python train.py --win_length=400 --norm="layernorm" --mlp_ratio=6 --head_dim=16 --dropout=0.05 --loss="cross_entropy" --max_precond_dim=1024 --one_sided=false --adamw_lr_other_params=0.00092 --batch_size=48 --epochs=4.1 --weight_decay=0.4
Rows from block 7 of a small sound classifier, named by matrix and row number. Rows with one number belong to one neuron. Each number is 50 + 15 x the weight over its row's rms, rounded and kept within 0 to 99. All counts start at 0.
After each neuron's rows are labels from the 100 clips, of 14976, where the neuron reaches its highest value: "strongest on" is what is common among them; "loudest band" is the band of the loudest frequency at the time of the peak. Only what is clearly more common there than usual is listed. The data: songs of 200 made-up bird species, synthesised, often over outdoor noise. In brackets: how many of the 100, against the usual share in percent.
# fc1: second MLP up (model.blocks.7.mlp.fc1.weight, 960x160), inputs 108-159
# fc2: second MLP down (model.blocks.7.mlp.fc2.weight, 160x960, transposed), outputs 108-159

fc1.657:48 41 30 32 84 35 57 44 80 45 21 61 58 35 57 33 68 48 43 57 61 37 62 54 68 83 43 67 47 44 47 34 18 65 26 58 58 43 58 69 41 47 46 49 58 42 62 27 60 83 55 60
fc2.657:41 68 56 59 32 47 33 41 52 28 47 41 47 53 42 46 41 49 58 63 45 64 45 47 20 63 84 62 48 48 52 57 92 56 53 48 40 71 26 41 64 65 46 75 32 68 68 60 26 28 46 66
strongest on: upsweep (50 vs 21.8); harsh note (40 vs 19.2); warble (39 vs 18); first syllable: warble (36 vs 9.6)
loudest band: 2000 to 4000 Hz (86 vs 18.4)

fc1.72:43 44 88 35 57 31 62 80 52 31 27 56 27 46 33 38 50 28 29 61 65 09 61 27 44 45 43 25 38 51 45 74 26 49 62 30 36 32 48 53 44 29 87 39 39 48 70 66 59 48 41 47
fc2.72:21 57 38 20 33 32 38 52 38 54 66 41 67 27 29 67 52 09 62 70 58 32 47 56 44 52 52 65 35 32 39 44 72 49 59 68 55 59 77 22 48 55 51 43 51 60 46 56 29 59 48 42
strongest on: dip (95 vs 16.9); first syllable: dip (93 vs 7.6); warble (55 vs 18); arch (41 vs 19)
loudest band: 1000 to 2000 Hz (100 vs 22.9)

fc1.759:24 48 73 58 62 41 67 48 53 24 51 37 36 52 61 27 68 29 60 55 53 53 63 83 63 31 49 56 26 52 32 66 32 65 36 66 41 44 65 70 29 64 17 59 47 26 56 38 48 57 51 63
fc2.759:62 61 41 71 49 67 23 33 31 37 73 58 59 25 30 52 55 54 37 72 37 49 44 40 48 64 58 52 62 60 64 49 35 50 46 46 35 41 41 52 51 36 48 44 67 28 46 72 42 43 72 50
strongest on: pitch: high (100 vs 23.9); harsh note (95 vs 19.2); first syllable: harsh note (95 vs 10.8)
loudest band: 2000 to 4000 Hz (43 vs 18.4)

fc1.205:50 55 66 50 60 36 48 30 49 84 67 66 54 40 68 10 53 75 66 70 43 68 39 59 57 53 58 61 35 50 25 50 44 51 47 53 51 82 58 61 51 49 58 46 50 41 51 29 67 55 54 42
fc2.205:70 38 56 59 44 65 56 39 38 52 53 59 46 66 62 71 64 52 48 29 31 31 44 28 35 44 52 69 57 71 42 58 54 54 65 67 29 53 52 64 30 44 46 46 58 50 50 48 55 60 69 41
strongest on: dip (49 vs 16.9); arch (48 vs 19); buzz (41 vs 17); first syllable: dip (32 vs 7.6)
loudest band: 1000 to 2000 Hz (57 vs 22.9)

fc1.533:12 30 56 31 45 42 71 43 65 38 27 75 58 58 58 29 52 54 42 50 74 60 59 30 41 41 34 63 78 53 65 53 51 26 35 57 12 45 42 42 59 19 84 69 45 61 39 31 86 62 17 60
fc2.533:59 59 35 38 34 39 56 36 56 26 26 70 61 56 68 55 36 23 56 47 37 64 54 44 62 58 44 64 48 51 82 58 41 77 71 74 86 38 50 40 45 36 80 41 56 46 85 58 54 44 50 40
strongest on: pitch: middle (66 vs 34.9); dip (36 vs 16.9); first syllable: dip (33 vs 7.6); first syllable: click (28 vs 5.4)
loudest band: 2000 to 4000 Hz (54 vs 18.4)

fc1.634:42 61 38 43 48 64 37 33 43 36 50 53 59 52 64 12 51 53 58 38 50 47 40 55 76 21 36 70 66 61 74 59 41 55 43 20 31 61 76 51 56 25 67 63 36 56 36 60 67 29 43 21
fc2.634:53 48 35 41 79 51 87 45 36 47 52 40 43 63 30 56 59 47 51 38 47 55 43 46 51 52 76 61 31 51 48 70 46 34 75 47 45 48 35 59 55 76 32 48 66 78 55 62 94 50 30 46
strongest on: low song (96 vs 41.3); buzz (67 vs 17); first syllable: buzz (67 vs 12); click (65 vs 15.2)
loudest band: 500 to 1000 Hz (83 vs 17.3)

fc1.110:12 47 52 46 47 62 73 27 19 57 64 33 78 61 24 56 55 43 21 46 52 66 63 60 26 41 45 63 41 28 53 43 80 55 24 54 65 38 37 59 41 20 71 48 79 55 49 69 34 38 54 50
fc2.110:51 34 51 42 60 61 30 57 52 29 39 74 35 46 47 44 27 37 57 62 22 38 38 58 33 49 47 41 52 55 59 31 21 88 41 37 50 36 44 49 46 51 50 48 37 82 48 63 39 63 46 57
strongest on: dip (71 vs 16.9); low song (69 vs 41.3); first syllable: dip (55 vs 7.6)
loudest band: 500 to 1000 Hz (72 vs 17.3)

fc1.35:43 35 81 14 49 73 55 37 42 73 47 68 63 58 41 49 45 42 45 71 51 46 45 77 53 35 50 16 49 60 66 39 51 54 55 40 66 48 30 11 43 42 38 43 38 57 34 61 29 60 16 47
fc2.35:72 71 35 44 68 25 48 63 25 46 50 63 42 54 54 43 44 47 45 43 39 54 56 41 16 64 55 45 52 55 74 55 45 72 67 42 38 26 56 68 56 32 82 42 53 51 44 41 68 51 63 50
strongest on: rich in harmonics (88 vs 29.2); low song (88 vs 41.3); first syllable: upsweep (53 vs 14.1)
loudest band: 500 to 1000 Hz (80 vs 17.3)

fc1.720:40 41 92 23 65 51 43 43 36 45 65 50 45 68 51 79 45 71 44 46 37 58 69 52 61 38 43 57 51 76 67 67 50 61 43 62 73 59 56 60 57 47 31 39 51 62 51 70 67 66 40 67
fc2.720:20 48 53 77 52 24 67 48 62 42 57 49 70 31 28 31 66 60 57 58 71 35 36 40 33 34 72 48 48 50 45 29 32 49 43 36 52 30 38 35 57 46 61 37 43 51 57 45 32 76 49 51
strongest on: warble (87 vs 18); low song (77 vs 41.3); first syllable: warble (63 vs 9.6); harsh note (47 vs 19.2)
loudest band: 1000 to 2000 Hz (100 vs 22.9)

fc1.663:39 44 87 63 41 50 39 30 58 59 58 55 53 15 64 27 52 16 22 55 39 35 27 66 42 45 45 33 44 75 52 37 55 35 45 55 63 85 50 47 32 72 47 71 38 36 46 59 56 44 21 53
fc2.663:29 39 32 57 46 28 59 38 30 56 67 35 73 54 50 66 47 29 78 53 46 16 44 51 57 55 43 69 39 42 37 51 51 43 52 63 61 38 48 55 69 47 29 56 43 60 30 42 47 52 65 57
strongest on: warble (68 vs 18); high song (56 vs 23.9); first syllable: warble (55 vs 9.6); upsweep (47 vs 21.8)
loudest band: 2000 to 4000 Hz (43 vs 18.4)

fc1.452:51 50 71 65 40 37 45 52 68 64 51 36 70 45 45 58 28 55 38 57 42 78 60 46 56 40 60 29 61 55 60 61 47 41 28 81 67 63 61 68 63 27 90 55 45 43 57 73 54 36 27 42
fc2.452:41 53 21 45 81 21 44 30 46 46 42 49 76 43 62 46 51 42 44 51 70 44 47 54 15 49 15 67 74 46 54 41 28 55 66 41 43 44 18 52 42 62 59 36 31 60 39 77 45 70 73 33
strongest on: rich in harmonics (73 vs 29.2); upsweep (70 vs 21.8); downsweep (60 vs 26.2); fast repeats (55 vs 22.4)
loudest band: 1000 to 2000 Hz (65 vs 22.9)

fc1.224:40 42 53 65 34 55 54 56 47 18 47 53 50 25 55 66 56 77 48 62 21 54 42 64 41 38 39 46 42 73 64 63 24 41 57 40 48 13 69 58 63 58 47 52 63 60 74 52 47 56 16 58
fc2.224:47 41 51 64 41 72 71 33 57 52 27 74 40 39 58 51 16 38 23 80 54 77 47 54 47 30 64 56 43 84 60 35 53 60 61 37 60 63 25 25 59 52 63 47 53 51 37 34 45 53 42 25
strongest on: dip (77 vs 16.9); low song (73 vs 41.3); first syllable: dip (64 vs 7.6); arch (40 vs 19)
loudest band: 1000 to 2000 Hz (65 vs 22.9)

fc1.169:41 35 56 47 48 39 46 67 54 54 39 50 57 54 71 29 69 66 31 63 63 66 84 55 56 58 37 58 66 41 59 47 51 72 22 50 35 89 53 57 48 19 54 73 51 43 32 68 39 52 64 65
fc2.169:52 41 56 45 65 69 87 34 26 56 82 52 37 54 39 30 45 34 49 57 48 61 46 46 43 48 45 64 46 33 37 49 27 26 27 46 34 33 35 51 18 67 34 39 48 57 72 60 66 60 50 56
strongest on: rich in harmonics (73 vs 29.2); harsh note (58 vs 19.2); first syllable: harsh note (53 vs 10.8)
loudest band: 4000 to 8000 Hz (38 vs 14.8)

fc1.88:62 26 68 33 46 61 42 45 52 43 43 71 43 38 40 27 45 57 80 50 40 63 33 63 45 69 51 65 36 40 47 87 57 68 25 47 50 60 37 68 61 60 57 62 78 75 57 51 58 35 42 61
fc2.88:40 41 55 75 49 36 25 49 38 54 58 49 52 45 34 63 54 63 45 79 47 74 73 34 46 45 59 30 53 50 40 47 61 38 50 43 71 49 70 51 34 54 62 49 69 52 20 33 43 42 44 68
strongest on: upsweep (52 vs 21.8); first syllable: upsweep (37 vs 14.1); buzz (36 vs 17); first syllable: buzz (34 vs 12)
loudest band: 1000 to 2000 Hz (60 vs 22.9)

fc1.126:61 45 44 51 62 64 43 48 78 29 36 56 40 73 68 46 56 38 49 45 40 47 38 45 70 63 68 53 36 41 65 30 58 78 62 66 46 51 43 33 39 56 28 56 61 43 22 19 45 59 19 45
fc2.126:59 52 35 63 59 52 51 57 78 52 50 53 58 52 48 44 26 68 61 77 61 60 60 34 47 57 55 42 44 32 36 52 45 54 49 34 61 47 44 45 85 67 54 67 30 78 36 41 38 33 61 59
strongest on: first syllable: upsweep (33 vs 14.1); first syllable: click (32 vs 5.4)
loudest band: 500 to 1000 Hz (53 vs 17.3); 2000 to 4000 Hz (40 vs 18.4)

fc1.410:44 32 55 14 55 56 54 54 48 64 35 29 61 75 30 56 38 62 23 45 66 72 61 46 46 55 52 37 36 31 64 75 32 47 40 57 40 33 59 47 65 39 33 67 49 66 37 43 76 64 34 41
fc2.410:26 49 44 41 42 68 71 63 58 70 33 61 67 49 75 29 42 69 50 54 49 52 51 49 43 39 59 51 39 42 68 54 46 40 25 62 34 34 36 39 14 43 89 56 41 30 84 38 31 47 45 32
strongest on: rich in harmonics (70 vs 29.2); fast repeats (52 vs 22.4); click (47 vs 15.2); first syllable: click (42 vs 5.4)
loudest band: 2000 to 4000 Hz (52 vs 18.4)

fc1.289:77 45 46 82 72 59 35 29 78 63 33 46 59 55 32 63 73 20 42 43 37 55 28 49 68 46 79 54 70 63 41 66 51 51 38 62 51 49 55 50 36 27 54 63 30 45 49 26 35 32 68 73
fc2.289:29 45 52 40 40 37 42 45 45 29 25 28 25 46 51 21 43 73 42 45 59 30 44 65 67 47 58 36 72 65 47 48 45 25 39 75 43 47 55 43 79 66 37 49 51 84 37 55 38 84 75 43
strongest on: harsh note (63 vs 19.2); first syllable: harsh note (62 vs 10.8); click (39 vs 15.2); first syllable: buzz (34 vs 12)
loudest band: 1000 to 2000 Hz (56 vs 22.9)

fc1.99:54 21 40 76 64 63 30 34 81 37 60 66 32 34 55 29 40 58 56 45 31 49 18 69 52 36 48 40 35 57 44 55 58 41 46 53 62 67 43 22 56 43 61 68 52 41 45 49 31 68 60 31
fc2.99:32 58 45 30 52 29 43 58 67 57 45 69 55 33 40 64 43 54 48 65 35 52 25 34 59 36 56 73 81 30 87 40 58 52 49 52 55 26 66 86 50 42 59 17 44 59 61 46 62 60 52 71
strongest on: downsweep (87 vs 26.2); arch (80 vs 19); pitch: middle (72 vs 34.9); first syllable: downsweep (70 vs 16.3)
loudest band: 1000 to 2000 Hz (100 vs 22.9)

fc1.462:50 46 60 58 57 66 57 53 61 26 50 76 69 64 53 30 57 60 38 60 71 32 47 79 66 28 65 41 29 25 79 77 64 44 57 40 37 58 29 40 50 47 42 49 33 51 40 56 65 52 28 31
fc2.462:74 66 45 42 66 51 49 42 80 59 73 55 40 60 32 62 24 74 46 55 42 43 55 32 45 50 47 47 37 81 61 50 47 59 57 37 49 44 43 41 66 55 42 46 75 28 63 14 60 66 53 42
strongest on: pitch: middle (68 vs 34.9); rich in harmonics (66 vs 29.2); dip (52 vs 16.9); first syllable: downsweep (45 vs 16.3)
loudest band: 2000 to 4000 Hz (74 vs 18.4)

fc1.318:62 43 78 34 45 25 52 76 66 75 21 44 51 53 48 25 34 15 68 52 42 80 50 75 43 56 59 56 89 54 62 45 37 44 49 33 44 52 50 31 62 59 52 48 45 54 61 46 59 49 44 33
fc2.318:45 48 60 28 40 28 53 57 38 50 61 48 35 47 29 53 65 50 69 60 34 72 54 31 43 54 48 56 45 63 40 49 62 55 14 49 50 58 47 71 27 32 57 56 54 36 27 24 50 51 45 42
strongest on: high song (79 vs 23.9); warble (64 vs 18); buzz (63 vs 17); first syllable: buzz (63 vs 12)
loudest band: 4000 to 8000 Hz (39 vs 14.8)

fc1.201:38 70 61 46 43 50 36 24 48 39 17 63 44 51 52 33 48 47 37 75 63 59 71 63 67 51 53 52 60 44 30 40 29 58 46 56 34 49 52 24 42 27 49 37 58 55 30 35 77 45 52 25
fc2.201:70 22 50 45 19 47 59 31 47 69 54 69 52 25 68 17 60 41 85 31 49 49 49 53 64 15 50 53 36 57 43 22 51 65 38 36 47 52 30 41 68 61 43 69 69 28 63 52 52 47 49 68
strongest on: dip (53 vs 16.9); first syllable: dip (52 vs 7.6); first syllable: downsweep (46 vs 16.3); warble (45 vs 18)
loudest band: 1000 to 2000 Hz (100 vs 22.9)

fc1.103:66 46 69 30 65 53 48 46 51 49 50 56 44 43 37 36 51 46 42 29 48 54 60 48 42 32 67 34 65 59 49 30 58 39 41 58 28 38 60 51 52 76 61 40 24 75 35 49 63 12 39 33
fc2.103:32 36 78 24 48 50 45 49 55 59 44 40 80 51 41 59 42 62 38 62 63 45 40 55 32 64 42 53 56 84 64 50 41 43 53 43 29 64 50 42 54 20 73 71 61 59 53 52 44 55 98 42
strongest on: buzz (68 vs 17); first syllable: buzz (67 vs 12)
loudest band: 2000 to 4000 Hz (43 vs 18.4)

fc1.502:43 10 71 62 35 64 61 40 27 41 58 48 51 35 55 39 53 31 54 49 40 52 36 53 62 73 57 72 55 69 99 64 58 42 36 22 67 32 37 62 36 61 80 70 55 70 49 51 37 77 41 41
fc2.502:33 69 39 58 46 33 38 41 61 84 61 42 92 28 71 33 45 37 66 40 47 38 64 82 78 48 49 25 49 78 46 57 48 46 46 62 64 42 38 76 71 21 58 28 42 32 51 23 37 30 41 58
strongest on: warble (50 vs 18); first syllable: warble (50 vs 9.6); first syllable: arch (31 vs 8)
loudest band: 500 to 1000 Hz (42 vs 17.3)

fc1.41:36 54 71 21 52 21 52 58 73 69 30 60 63 46 60 33 62 60 54 58 47 25 50 64 60 54 45 68 41 44 23 33 47 29 50 46 34 42 58 66 78 29 67 27 61 27 79 51 49 34 38 54
fc2.41:63 38 34 50 40 25 22 64 29 54 45 25 03 42 74 28 67 26 62 24 45 53 40 52 23 48 38 65 25 41 56 35 61 42 62 57 74 48 38 30 70 32 29 58 35 75 36 54 48 59 54 52
strongest on: dip (80 vs 16.9); arch (56 vs 19); first syllable: dip (55 vs 7.6)
loudest band: 1000 to 2000 Hz (73 vs 22.9)

fc1.662:48 56 58 50 53 63 76 36 62 59 71 67 31 62 44 65 42 41 61 71 42 54 49 46 56 35 30 44 29 65 36 51 44 71 24 45 43 36 42 54 51 54 76 51 38 36 31 54 43 17 49 43
fc2.662:60 73 46 31 42 24 70 27 55 42 49 36 47 46 42 70 53 44 60 62 54 32 54 48 52 55 65 63 59 39 55 63 63 10 61 76 49 72 68 60 47 47 60 64 52 73 14 55 49 36 34 75
strongest on: steady whistle (94 vs 24.9); first syllable: steady whistle (94 vs 16.1); pitch: low (86 vs 41.3)
loudest band: 1000 to 2000 Hz (57 vs 22.9)

fc1.218:53 38 66 18 31 56 60 60 42 48 54 52 61 60 65 50 70 61 26 56 27 64 39 47 65 32 31 45 34 72 54 43 29 52 87 44 66 56 54 60 44 72 36 20 52 37 47 48 87 75 34 70
fc2.218:46 36 71 75 75 27 46 43 25 62 67 64 50 71 49 78 34 25 69 55 27 43 60 39 55 49 47 55 52 71 30 28 72 62 37 40 35 36 42 59 28 40 57 47 44 48 45 37 47 63 54 73
strongest on: pitch: high (48 vs 23.9); warble (46 vs 18); first syllable: warble (43 vs 9.6); first syllable: dip (31 vs 7.6)
loudest band: 2000 to 4000 Hz (95 vs 18.4)

fc1.160:66 52 27 37 33 88 43 52 44 52 63 95 28 44 40 56 53 39 45 84 56 30 59 70 86 45 52 40 46 52 41 62 61 46 46 57 54 43 59 30 47 45 64 30 52 40 59 44 34 50 08 41
fc2.160:30 57 79 38 59 35 38 44 30 51 47 41 55 58 60 39 37 63 49 46 67 41 42 43 00 48 44 42 41 54 47 27 15 46 74 46 22 53 39 62 70 39 27 61 40 32 63 60 46 43 54 53
strongest on: click (95 vs 15.2); first syllable: click (92 vs 5.4); arch (64 vs 19); pitch: middle (64 vs 34.9)
loudest band: 2000 to 4000 Hz (65 vs 18.4)

fc1.573:65 37 51 55 38 33 59 57 72 36 42 40 42 40 66 69 38 44 35 41 31 60 36 54 91 39 61 54 29 43 64 39 53 52 44 60 77 29 23 33 37 35 47 29 43 40 48 80 30 38 50 46
fc2.573:46 75 56 53 54 62 52 35 61 39 66 47 51 61 38 65 58 59 38 42 56 53 43 39 04 53 16 47 26 25 35 52 30 37 46 26 53 44 45 41 42 77 59 68 57 38 33 26 70 52 37 15
strongest on: low song (87 vs 41.3); arch (44 vs 19); first syllable: arch (41 vs 8)
loudest band: 1000 to 2000 Hz (55 vs 22.9); 500 to 1000 Hz (44 vs 17.3)

fc1.40:14 17 74 37 41 42 44 64 57 53 57 63 58 67 70 40 39 24 38 76 31 24 39 48 37 34 48 44 55 63 52 50 30 58 51 58 49 64 32 41 48 68 39 51 48 60 33 52 77 78 47 54
fc2.40:37 69 54 00 50 44 44 61 66 47 60 49 50 47 31 35 22 54 57 45 57 45 59 61 58 41 49 19 36 49 39 54 45 47 55 70 62 22 58 80 57 48 70 45 54 41 50 58 53 47 56 38
strongest on: pitch: middle (81 vs 34.9); click (43 vs 15.2); first syllable: click (32 vs 5.4)
loudest band: 1000 to 2000 Hz (100 vs 22.9)

fc1.22:71 50 47 21 42 78 73 48 54 34 83 45 71 33 67 61 35 27 56 61 54 39 36 62 61 36 62 61 28 44 58 49 63 57 48 71 37 56 58 58 45 72 66 55 53 47 48 39 58 61 15 57
fc2.22:47 36 68 64 17 32 48 16 47 38 40 32 38 40 47 60 51 73 45 50 51 85 62 29 66 76 31 21 65 44 46 47 55 49 75 33 62 55 47 49 36 43 44 64 48 58 33 29 40 40 49 52
strongest on: upsweep (89 vs 21.8); rich in harmonics (77 vs 29.2); steady whistle (55 vs 24.9); first syllable: steady whistle (49 vs 16.1)
loudest band: 1000 to 2000 Hz (49 vs 22.9)

fc1.674:60 02 74 24 29 40 59 30 57 36 18 76 48 58 47 41 70 65 56 79 43 71 31 40 39 67 41 28 52 65 75 68 63 64 54 83 38 60 40 48 76 56 39 48 51 69 48 62 55 49 23 64
fc2.674:48 77 33 60 74 67 65 61 35 47 63 20 81 69 52 56 45 52 43 51 69 31 47 62 71 65 51 68 65 48 28 59 55 58 38 41 28 76 71 30 43 42 56 56 58 64 24 45 57 48 53 41
strongest on: click (36 vs 15.2); first syllable: downsweep (35 vs 16.3)
loudest band: 2000 to 4000 Hz (61 vs 18.4)

fc1.579:43 73 35 27 38 43 47 57 63 57 70 54 63 41 81 38 31 48 76 59 52 70 42 61 55 59 76 56 47 42 65 43 56 42 61 99 60 48 50 60 48 64 61 71 47 68 47 61 74 48 27 47
fc2.579:69 53 71 50 57 40 60 37 53 47 43 31 50 35 47 32 42 81 47 42 68 41 70 54 67 57 60 34 62 48 32 48 39 42 16 63 71 51 26 40 65 96 36 43 47 41 45 66 36 31 36 53
strongest on: downsweep (74 vs 26.2); first syllable: downsweep (71 vs 16.3); upsweep (68 vs 21.8); pitch: high (60 vs 23.9)
loudest band: 2000 to 4000 Hz (98 vs 18.4)

fc1.143:26 12 47 52 49 65 62 33 58 54 73 49 66 41 27 50 48 39 37 76 63 23 33 70 47 25 53 35 40 31 55 61 76 52 75 24 45 57 50 52 58 21 81 60 63 35 48 55 69 32 55 39
fc2.143:42 50 43 29 55 62 81 50 53 57 55 47 57 75 54 44 55 75 39 38 45 86 53 43 80 66 87 29 72 59 29 34 28 58 33 51 70 20 66 77 45 57 48 41 66 79 43 41 73 66 48 53
strongest on: dip (99 vs 16.9); low song (94 vs 41.3); buzz (56 vs 17)
loudest band: 500 to 1000 Hz (78 vs 17.3)

fc1.587:47 54 54 60 55 26 45 61 38 73 46 55 37 43 44 34 74 41 73 44 17 60 63 52 59 65 46 43 80 61 48 30 28 49 33 74 38 32 64 62 53 42 76 16 48 60 41 50 29 73 62 64
fc2.587:26 39 37 32 57 60 48 64 60 62 50 61 36 51 48 34 37 45 44 35 42 50 51 31 93 47 36 58 44 27 41 49 83 35 37 53 37 42 28 58 50 50 21 40 63 57 32 64 41 75 41 53
strongest on: buzz (80 vs 17); first syllable: buzz (80 vs 12); fast repeats (54 vs 22.4)
loudest band: 500 to 1000 Hz (42 vs 17.3)

fc1.444:32 57 58 44 39 54 58 47 54 62 61 37 65 64 78 54 43 13 75 49 45 55 31 69 81 63 52 52 33 63 43 67 50 47 68 99 46 59 45 56 42 40 34 52 63 28 87 44 47 54 49 39
fc2.444:60 52 56 35 51 26 65 49 38 31 39 47 41 51 33 32 50 37 28 53 66 26 80 60 36 41 49 38 49 61 54 47 40 50 29 57 22 46 47 31 47 60 38 44 47 38 48 37 77 37 60 44
strongest on: harsh note (67 vs 19.2); first syllable: harsh note (67 vs 10.8)
loudest band: 500 to 1000 Hz (38 vs 17.3)

fc1.458:42 33 56 51 30 60 58 46 43 54 63 45 35 68 54 61 67 36 37 50 43 43 39 55 33 28 46 39 63 63 50 63 61 60 55 42 58 46 72 20 28 61 61 50 33 67 43 67 66 68 72 62
fc2.458:69 36 54 00 38 61 63 63 50 46 69 61 63 59 27 37 35 71 67 34 28 38 48 55 69 56 59 66 39 56 78 59 32 62 33 52 43 52 28 84 36 51 40 40 40 30 53 44 36 36 65 63
strongest on: pitch: middle (85 vs 34.9); arch (47 vs 19); first syllable: arch (35 vs 8); first syllable: buzz (30 vs 12)
loudest band: 1000 to 2000 Hz (47 vs 22.9); 2000 to 4000 Hz (46 vs 18.4)

fc1.732:62 37 56 76 48 58 40 52 50 65 43 53 74 75 52 24 55 54 44 38 34 46 72 66 58 33 36 63 67 36 81 55 68 39 43 74 40 55 61 54 25 65 68 62 19 62 63 27 39 64 56 59
fc2.732:42 60 67 59 56 73 72 78 53 39 43 74 31 53 49 48 67 63 46 39 60 62 45 38 82 63 32 39 67 51 39 52 43 34 31 71 57 45 54 59 11 61 86 55 24 56 43 49 62 66 51 57
strongest on: warble (80 vs 18); fast repeats (66 vs 22.4); pitch: high (60 vs 23.9); dip (58 vs 16.9)
loudest band: 2000 to 4000 Hz (57 vs 18.4)

fc1.222:34 28 45 60 56 60 52 69 36 57 33 38 21 52 63 56 35 77 41 60 46 56 56 59 45 73 33 68 78 62 48 37 62 64 55 64 82 34 67 49 28 57 37 23 36 67 53 74 55 66 31 48
fc2.222:45 86 53 59 64 49 37 44 72 66 39 66 62 55 49 13 52 71 55 25 65 30 60 49 58 45 48 37 20 51 49 62 60 53 40 54 25 56 36 48 81 46 66 31 52 52 73 45 64 56 66 68
strongest on: rich in harmonics (73 vs 29.2); steady whistle (69 vs 24.9); first syllable: steady whistle (54 vs 16.1)
loudest band: 500 to 1000 Hz (55 vs 17.3)

fc1.111:53 69 60 53 31 39 51 71 36 67 52 64 40 41 27 43 46 64 20 55 55 34 57 81 52 26 55 53 69 61 58 63 23 24 58 32 57 32 41 50 41 63 75 29 48 55 41 23 74 49 51 65
fc2.111:18 35 57 66 63 57 42 58 52 38 32 54 63 39 82 43 54 84 86 42 49 47 50 42 51 69 63 53 75 75 52 53 52 26 54 74 48 35 52 36 51 53 52 68 20 61 54 53 45 62 54 59
strongest on: high song (90 vs 23.9); warble (83 vs 18); first syllable: warble (81 vs 9.6)
loudest band: 2000 to 4000 Hz (75 vs 18.4)

fc1.305:57 31 56 67 61 67 43 65 54 52 67 70 27 46 61 71 62 28 39 73 28 24 39 64 37 38 42 63 50 54 45 51 67 59 45 45 21 41 44 49 61 31 31 48 50 39 77 57 52 45 64 41
fc2.305:33 67 65 51 61 41 69 59 45 57 50 40 62 57 60 51 33 57 59 69 53 87 44 15 87 60 50 38 46 56 31 77 65 47 47 45 46 45 74 37 58 70 58 44 54 50 62 61 39 28 15 52
strongest on: click (40 vs 15.2); first syllable: click (38 vs 5.4)
loudest band: 500 to 1000 Hz (44 vs 17.3)

fc1.192:42 38 60 46 91 72 30 41 54 61 37 41 46 50 48 48 41 51 48 66 35 53 44 35 56 24 55 52 56 56 56 33 72 80 42 46 60 49 60 41 51 47 53 50 49 55 42 67 68 38 42 49
fc2.192:19 30 31 64 61 71 57 57 34 52 64 62 34 68 28 51 77 61 76 57 53 58 36 58 39 55 44 60 82 54 61 52 29 57 65 17 64 53 41 62 37 47 45 47 71 55 39 29 54 62 63 47
strongest on: harsh note (85 vs 19.2); first syllable: harsh note (84 vs 10.8)
loudest band: 2000 to 4000 Hz (88 vs 18.4)

fc1.125:75 46 76 19 52 57 37 55 47 52 69 59 74 46 59 40 68 19 64 51 49 53 41 43 77 51 51 44 39 60 85 46 49 30 49 76 37 59 47 68 06 55 44 69 46 66 36 54 44 50 44 42
fc2.125:37 52 41 82 67 32 66 54 38 52 32 54 18 58 46 65 38 61 59 62 77 25 64 76 28 41 55 42 41 57 55 55 13 48 28 47 40 69 66 58 77 59 46 54 54 10 53 33 47 77 44 56
strongest on: steady whistle (53 vs 24.9); warble (40 vs 18); first syllable: warble (36 vs 9.6)
loudest band: 1000 to 2000 Hz (58 vs 22.9)

fc1.255:57 50 57 54 66 27 42 28 57 52 40 42 49 72 68 47 62 53 32 19 70 76 38 58 50 59 59 50 65 33 69 48 69 57 52 74 42 31 66 25 29 31 27 60 35 46 61 46 45 78 25 58
fc2.255:32 27 22 55 19 66 62 44 69 49 30 41 44 66 21 59 51 49 43 55 74 32 50 42 84 66 54 36 28 57 32 67 60 56 46 71 45 48 57 36 26 79 58 64 58 72 58 48 46 73 65 57
strongest on: high song (84 vs 23.9); steady whistle (74 vs 24.9); first syllable: steady whistle (71 vs 16.1)
loudest band: 2000 to 4000 Hz (45 vs 18.4)

fc1.128:49 60 65 46 50 51 55 70 41 42 42 65 73 39 55 52 11 55 44 65 44 28 65 12 39 57 28 66 60 54 55 58 61 35 31 61 17 38 49 32 29 30 48 65 69 53 23 23 49 40 60 58
fc2.128:53 58 37 60 53 70 40 62 48 71 61 59 50 27 49 61 28 11 67 42 61 58 44 53 40 55 38 65 66 46 48 47 50 40 30 83 46 60 39 58 32 52 54 58 26 36 49 59 44 40 40 50
strongest on: harsh note (99 vs 19.2); rich in harmonics (74 vs 29.2); first syllable: harsh note (72 vs 10.8)
loudest band: 4000 to 8000 Hz (35 vs 14.8)

fc1.78:47 67 44 09 47 60 17 24 64 35 44 65 51 31 34 50 46 29 51 64 78 46 57 53 58 46 21 21 35 39 31 50 46 50 51 34 45 44 43 60 42 41 46 47 44 44 37 52 28 49 45 61
fc2.78:68 45 54 52 31 42 52 41 67 70 43 63 44 26 46 57 33 36 69 67 40 51 57 35 58 42 65 48 46 42 33 38 58 56 67 53 55 51 58 44 58 59 51 61 76 52 23 45 70 40 30 66
strongest on: rich in harmonics (89 vs 29.2); pitch: middle (74 vs 34.9); dip (55 vs 16.9); harsh note (43 vs 19.2)
loudest band: 1000 to 2000 Hz (60 vs 22.9); 2000 to 4000 Hz (38 vs 18.4)

fc1.268:47 49 76 59 60 51 53 37 57 53 49 72 77 49 67 42 32 28 67 49 53 63 43 48 52 29 19 67 36 65 46 50 60 50 48 54 55 36 47 38 29 49 75 58 73 18 33 16 52 59 60 44
fc2.268:47 29 47 69 53 65 25 62 60 46 48 40 38 19 48 35 27 75 27 30 45 57 33 71 30 65 38 30 46 56 46 45 39 42 52 46 42 32 55 43 52 51 42 60 51 56 60 69 47 43 55 65
strongest on: low song (83 vs 41.3); steady whistle (79 vs 24.9)
loudest band: 500 to 1000 Hz (52 vs 17.3)

fc1.747:43 61 57 53 40 65 47 72 75 30 46 29 76 35 45 60 57 59 54 45 50 64 64 56 51 32 41 39 78 63 37 57 31 39 59 20 29 27 41 48 57 55 48 82 50 39 52 51 43 60 51 50
fc2.747:68 52 48 32 67 54 64 66 49 42 23 54 25 75 53 53 58 27 53 82 50 64 47 62 64 51 42 75 55 67 47 31 76 55 48 56 47 77 45 53 66 42 64 46 79 24 53 52 83 70 29 60
strongest on: harsh note (75 vs 19.2); first syllable: harsh note (73 vs 10.8)
loudest band: 1000 to 2000 Hz (57 vs 22.9); 2000 to 4000 Hz (42 vs 18.4)